Weights of a small contrastive image-text model: 145000 training examples.
Rows from block 2 of the text encoder, named by matrix and row number. Rows with one number belong to one attention dimension. Each number is 128 + 32 x the weight over its row's rms, rounded and kept within 0 to 255. All counts start at 0. After the name is the row's rms in percent of the matrix's.
# v: attention value (text_encoder.blocks.2.attn.v.weight, 256x256), inputs 172-255
# proj: attention output (text_encoder.blocks.2.attn.proj.weight, 256x256, transposed), outputs 172-255
v.144 106 [114 123  47 103 101 173  76 136  98 130 145  94 144 141 162 147 124 146 137 179 153 170 116 162 153 112 146 187 133  85 137 127 112 159 153 148 111 135 129 165 112 103 138  99 148 104 151 127 125 124 160  90 107 121 133 103 166 115 149 151 142 147 122 176 235  85 157 134 161 114 107 151 145 165 135 204 120 127 152 149  68 132 120  54]
proj.144 092 [154 176 166  57 141  86 182 129  88 173  97 140 123 101 165 137 136 131 102 119 113 149 120 158 169 163 160  79 118 159 130 137 126 165 170 141 143 162 126 214 132 179 167 119 179 203 165 150 126 145 131 147 143 144 154 115 176 154  95 166 154  79 126 137 130 112 153 145 165 135 127 115 116 154 138 111 145 153  83 195 172 115 114 168]
v.145 107 [ 82 143  63 108 135 146  91 191  76  81  91 104 177 146 180 122  71  97 122 147 169 123 131 151 171 102 172 123 164 144  57 141 166 128 131 119 126 135  88 180 173 101 166 120 177 153 102 170 137 174 165 197  87 222  85 121 116 204 132 152 157 124 154 153 113 119 103 124 110 162 120 152 118 144  94 100 138 155 104 148 106  63  77 116]
proj.145 108 [ 67 156 160 105 138  83 126 141 161 153  71  88 143  51  87 129 223 169 162  83 111 175 106 125  92 219  77 120  88 117  90 134  79 169 147 102 111  66 135 136  56 128 158  92 130 135 124 143  97 105  78 165 153 131 114 126 151  85 102  87 102 108 178  89 113 107 169 180 185  93 117 108 153 151 102 116 120  96 152 141 182 113 164 108]
v.146 109 [210  76 119 127 148 133 133 162 138 186 136 172 149 149  51  59 112 133 100 119 161 162 129  57  98 149 150 144  91 160 195 122 146  83 152 153 157 117 153 113  84 131 119  93 181 143 103 158 117 131  46  96 117 118 132  96  94 109 125  87 120 111 102  63  44 129 120 118 157 133  86  88 116 124 214 133  94 128  63 164 108 145 120 166]
proj.146 115 [ 77 151 156 125 142 156  78 176  88  79  84  67 138 123 139  95 153 128 129 111 138  95 113 114 167  95 138 132 150 135  94 137 103 115  59 118 106 138 149 120  74 143 146  89 107 122 167  87 112  65 165 145 109 163 114 138 212  64 160 160 109 102  48 155 144 150  88 200 122 121  95 128 139  88  88 129 101 106 180 117 181 162  65 156]
v.147 111 [129 176  65 130 136 156 122 155 144 161 122 128 101  71 134 112 126 121 121 125 193 136 100 125 165 153 169 161 123 159  66 115  82 113 118 103 104 113 113 121 117 148 126 128 122 154 110  68  89 165 162 159  77 203 111 126 132 126 150 123  49 188 137  97 116 136 111 107 165 145 159 159 123 157  70 136 150  62 162 148 134 128  95 103]
proj.147 105 [133 110 180 129  72 126 143 115 171 120  78 140 153 147 128 115 145 144 202 109  45 151 142  72 127 115 126 190 106 104 111  69 152 144 111 130  87 110 141 162 171 105 138 127 139 157 151 172 140 127 112 134  98  81 172  90 155 106 175  90  98 132 145 173  45 131 156 173 178 149  75 148 173  91 135  91  66 127 176 125 106 112 143 152]
v.148 101 [125 113 155  99 135 124 113  95 127 103 109  98 156  78 128 118 149 135 153 123 132 145 147  50 113 109 110  44  67 113 166  86 144  96 149 123 140 163 115 113 136 116  88  98 164  71 121 110 150 112 106 124 124 106 109  59 146 100 118 157  92 101  62 117 148  96 123 183 120 191 105 128 104 117 174 188  84 170  72 170 126 143  96  95]
proj.148 097 [111 182 135  71 155 139 130 171 123 162 142 124 113  92 116 117 155  92  84 114 110  81 182 151 109 146 132 153 139  76 107 182  95 113 132 129 133 184 109  73 135 172 154 136 109 137 105 136 137 136 165  33 136 198 156 167 168 131 167 165 159 125 144 177 110 183 147 113 120 108 126 164 108 150 104  71 215 130 136 143 165 121 127 158]
v.149 094 [131 167 125 139 102 143 116 136 170 141 136 198 152 161 150 171 137 131 120 207 127  71 145 167 107 113 126 158 173 121 135 140 135 134 175 161 156 130 163 108 190 151 131 144 186 136  92 102 120 161 141  78 115  74 112 154 106 125 113 127 148 120 104 120  92 135  86 121 145  94 145  74 143 148 148 158 116 113 107 192 131 132 123 141]
proj.149 089 [ 98 144  65 112 130 106 122 150  54 135 111  88  84  70  53 130 112 155 137  73 137 125 119 158 121 162 128 111  92  99 135  64 158 106 139 115 155  97 160  84 100 162 100 110 118 153 150 106 120  97 104 155  67 134  80  97 134  98 168 198 173 137 121 158 127  71 106 134 151 175  83 156 153 143 110 129  71 146 152 118 198 151 159 160]
v.150 128 [175  90 161 153  82 157 177  89 112 155 116 142 136 152 121 157 131 169 116 133 106  86 114 196 127 103 196 133 101  84 119  63  79  98  86 134 106  94 132 155 155 164 155  95  91 120 149 109  83 148 142 100  86  99 152 130 129 154 125  79 115 144 155 123 192 124 135 113 151 112  95 131 160 142  99 139  92  92 135 138 147 130 122  89]
proj.150 115 [108 126 190  51 186 104 132 110 118  74 181  64 159 126 134 164 146 114 112 107  72 159 131 104 101  80  97 173 143 136 144 145 128 121 186 154 111 120 129 129 174  86 183 101 157 151  56 192 140  89 125 148 117  86 133 111 141 138 140 127 141 136 117  68 126 113 106 110 146 121 137 147 111 130 202 130  92 170 142 124  83 121 121 138]
v.151 110 [115 130 133 120 141 147 141 171 128  92 126 119 141 158 122 141 201 107 132 139 157 110  91 166 125 124 111 155 149 119 100 120 153 139 169 166 152 181 131 105 155 151  86 105 167 117 154 145 121 126 163 117 178 174 128  94 135 150 152 123 177 176 250 130 101 125 145 104  79 161 112 195 122  90  51 123 142 147 145  45 155 108 131 163]
proj.151 121 [165 122 116 150 124  96 102  80 147 178  97 192  74 150 124 105 114 114 190 120  93 119 139 109  76 138  88 120  58  80 144 170 154 176  89 104 167 138 134 119 171 160 103 128  95 187 141  63 111 176 151  99 132  98 172 118 133 113 153 129 117  97 176  76 138 174 142 119 140 157 165 140 124 160 168 100 127 121 142 150 166  86 167 127]
v.152 095 [100 110 123 161 153  82  48 129  90 145 127 132  97  95  75 121 190 116  85 192 110 179 112  86  87 153 147 166 176 139 164 166  94  64 121 111 147 170 122 169 133 116 159 159 134 156 125 146 139 118 151  78 161 117 137 147 130 119 112 121 106 183 118 143 119 122 162 114 111  86  85  98 119 200 118 175 142 106 136  79 139 133  79  95]
proj.152 100 [163 101 123 118 171  72 115 126 119  92  98 142 202 125 146 110  62 138 133 120 109  70 138 130 146 133 111 100  97  53 116 107 133 141 113 184 115 119 166 112 119 143 126 108 123 177 155 118  74 129 136  86 151 116  96  97 120  94 176 154 111  94 143 175 131 180 112 175 123  90 113 124 124 100 174 117  74 140 150 101 132 141  93 135]
v.153 100 [109 104 170  88 135 154 126 127 129 121 109 122  87 129 172 140 135 116 171 121 114 115 153 127 204 104 163 152 136 164  71 148 134 127  86 167  81  85  99 142 164 166  85 118 109 124 147  86 112 162 113  96 164 170  57 137 148 133 150 151 129 138 181  91 123 120  76  89  99 122 155 143 119 104 109 164 136 101 175 115  53 107 168 147]
proj.153 090 [163 176  87 117 110 168 141 142 154 182 118 203 144  92 163 150 117 111 118 116 118 153  79 176 142 152  49  86 122 105 125 135 147 182 121 144 152 170 129  93 144 155 161 149 136 112  94 116 138 161 122 176 100 111 149 135 103 131 104  77 103 133 164  69 106 150  93  99  95 130 152 137 103 147 132  69 108  80 138 100 139 152 165 102]
v.154 114 [197 132 193 207 184 108 120  83 161  76 140 158 101  98 129  73 125 109 103 124 124 134 162  89 157 119 120 100 114 164 146 119 105  90 151 109 158 102 106  68 130 120  68 105 168 154 137 141 133 121  95 153 125 125  79 142 170  75  92 131 114  98 129 111  99 118 116  59 123 131 144 159 121  78 144  99 107 148 178 145 131 170 126 186]
proj.154 105 [ 88 125  80 151 111 187  69 116  78 143 165 108 101 122 111 103 111 116 147 149 131 206 109  99 100  90 110 171 134 154 136 229 142 152 101 150  81 125 136  98 110 127 177 135 155  60 141 135 147 123 131 111 108 163 121 103  94 135  96 102 104 133  84 120 115 170 139  85 111 153 148 128 112  68  87 159 121  83 146  82 224 153 139 127]
v.155 119 [141 123 163 141 132 146 136 146 102 102 131 102 151 130 130 134  88 159 158 107 134 156  86 117 155 143 155  64 122 145 168 165  97 112 136 205 139 100 147 105  89 146  88 160 135 167 105 138 115 132 127 195 107 212  84 167 150 152 140 116  89 117 142  88  76 101 145 119 140 144 143 169 168 116 148 105 129  88 134 116 122 130 156 160]
proj.155 114 [170 111 113 154  84  75 105 111 132 140  88 172 133 143 138 124 154 123 135 159  98 106 128 139 111 123 114 152 135 132 118 151 177 182  76  87 133 182 144 116 183 142 162 136 140  95 179  88 140 123 110 167 171 110 115 160 138 104 114  98  75 146 155 150 178 100 132 103  80  87 132  93 104  95 124 127  63 125 143 108 109  66 144 118]
v.156 115 [123  91 167  97  48 182 103 139  89 185 131 133  83 109 159 132 108 138 142 130 131 143 113  96  96 160  92 150 141 132 138 138 143 127  98 120 152 149 139 145 142 156 125 118 169 105 126 172 164 150 112 111 174 114 143 134  79 140 180 112 154  91 149 114 113 116 114 230  86 119 155 118 113 160 190 122 127 170 139 137 182  88 104 147]
proj.156 123 [ 41 166 113  95 199 115 144  79 146 162 175 133 156  70 153 138 184 161 104 119 223 149 123 139 145 137 192 141 135 139 101 171 103 108 171 116 211 128  97 110 137 158 112 134  85 134 120 143 143 137 164  76 106 122 147 105 150 116 126 141 124 114 163 104 164 154 150 168 193 124 104 132 117 193 112 165 168 106  80 149 176 231 144  53]
v.157 107 [ 99 145  70 125  93  91 163  78  92 208 155 124  93 167 124 120  96 116 125 134  91 120 144 167 122  67  85 119  97 142 170 111  68 122 109  70 180 126 119 136 121  71 124  78 168 132 133 142 133 142 152 119 134 118 125 134 103  93 108 122  91  67 141 120 140 126  79 143 113 127  70 145 137  82 173  81 140 134 141 104 117 149 170 139]
proj.157 109 [ 97 130 160 173 201 167 133  48 167 130 124 143 100  92 159 114 161 143 149 152 152 125 103 167 108  98 167 147 112 128 158 183 152 115 132 134 170 180 104 126 153 152  83 154  83 147 151 116 100 100 110 147  95 118 137 131  91 112 128 122  94 172 107  88 176  65 107  45 156 145 169 122 142 163  77 145 189 114 101 112 122 133 128  98]
v.158 094 [132 110 141 165 104 155 161 147 186  82 154 106 100 135 110  69 165 135 163  74 185 161  88 138 157  83 152 110 118 135 102  99 129 150 164 202 165 139 167  81 178 108 124 143 163 131 202 171 198 103 101  68 117 159 183  89 122  85  98 114 119 146 139 111 117 161 161 114 126 148 122  71 149  85 110 102 105 125 124 161 151 130 137  90]
proj.158 087 [160 109 124 169 122 110 167 118  84 111 122 122  99 129 163 184 124 155  96 142 106 138 152 110 150 107  95 154 186 127 113 136 188 130 100 147  91 115 139 134 103  95 131 118 129 120  84 124 158 140 170 203 163 109  92 114  90 199 150 128 123 136 116 172 132  88  94 180  94 137 157 148 156 143 127 173  86 138 216 181  93  87  87 170]
v.159 103 [167 112 234 103 106 133 120 117  93 142 109 119 135 100 120 206 176 123 149 162 149 153 157 122 173 185 147 115 108  91 132  95 120 130 109 148 145 117 128 173 167  77  91 132 173 121 140 101 155 153 119  70  82 102 107 138  91 200 149 108 133 142 109 145 149 125 105 152  79 137 144 119  60 153 181 105 120  88 111 129 116  90 144 111]
proj.159 104 [103 137  60  87 149  96 118 104 118 124 160 150  93  87 100 118  82 126 119 127 137 135 125 174 174  67 111 135  81 146 122 120 149 133 145 124 203 143 168  67 180 159 138 120  64  65 166 121  98 120 137 136 163 152 126 112 142  98 126 122 114 164 171 145 152 162 177 154 160 116  70 130 126 123  96  70 167 192 149 135 149 144  78 130]
v.160 093 [141 144  97 161 119 133 103  92 122 111  95 112  89 151 161 121  70  76 116  96 111 207 125 150 154 106 110 143 184 147 166 122  84 145  91 190 115 129 120 104 123 102 144 119 125 142  93 143 168 155 122 172 116 147 155 157 145  88 114 114 187 156 124 165 100 157 138 104 110  65 120 103 166 140 151 173  97  95 133 129 182 111 130 168]
proj.160 098 [ 63 148 125 163 130 127 113 168 159 148 116 119 188 159 116 155 187 131 169 132 219 118 106 159 109 138 177 169 101 137 140 176 170 104 172  85  71 117  98 153  84 130 154 133 126 145 180 184 107 121 150 143  58 124  70 153  88 183  98 105 111 121 108 168 141  32 121 143 175 134 125 120 152 131 125 124 173  90 121 117 150 194 124  82]
v.161 100 [ 86 117 103 120  51 129 161  98 114 126 194 127 137 192 105 143 184  70 103 200  95 122  72 118 118  58 143 123 130 109 161 153  88 143 129 146 131 125 117 117 131 105 120 145 162  38 143 126 192 150 118 126 123  75 139  93  73  66 139  96 171 149 109 139 137 149  85 135 143  55  83 103 156 111 123 100 111 117 145 149 186 130 105 155]
proj.161 092 [144 110 185 162 185 101 156 113 110  91 103 148  89 102 125 171 124 191 124  78 164 140 129 168  68 143 146  75 113 119 159 163 143  73 133  62 164 112 128 109  99 152 133 149  84 180  71  96 132 123 155 155  50 135 113 157  70 151 104 154 130 117 137 121 136  74 100  72 120 138 136 119 118 153 116 137 150 128  72 108  87 111 116 130]
v.162 115 [163  65 146 106 102 130 157 156 102 101 147  76 136 134  96 136 138 126 150 141 130 153 131  90  84 154 117 104  88  94 194 121 136 132 141 170 195 110 149 151 180  87 129 101 161 134  66 101 146 122 118 122  74 102 124  91 106 165 148 100  81 124  61 176  95 143 162 154 130 123 135 171  95 151 174 114 130 136 128  92 131 137 114  77]
proj.162 116 [139  93 191 133  80 128  97 112 145 103 170 106  71 160 169 164 105 164 148 132  64  92 152 149 168 107  77  72 185 143 145 133 171  88 142 106 101 154 114 129 137 167 117 111  96  47 189 115 112 135 129  92 167  95 104 159 135 122 133 130 126 130 125 156 130 128 148 118  98  98  98 136 102 125 140 166 117 181 122 153  69 119 121 150]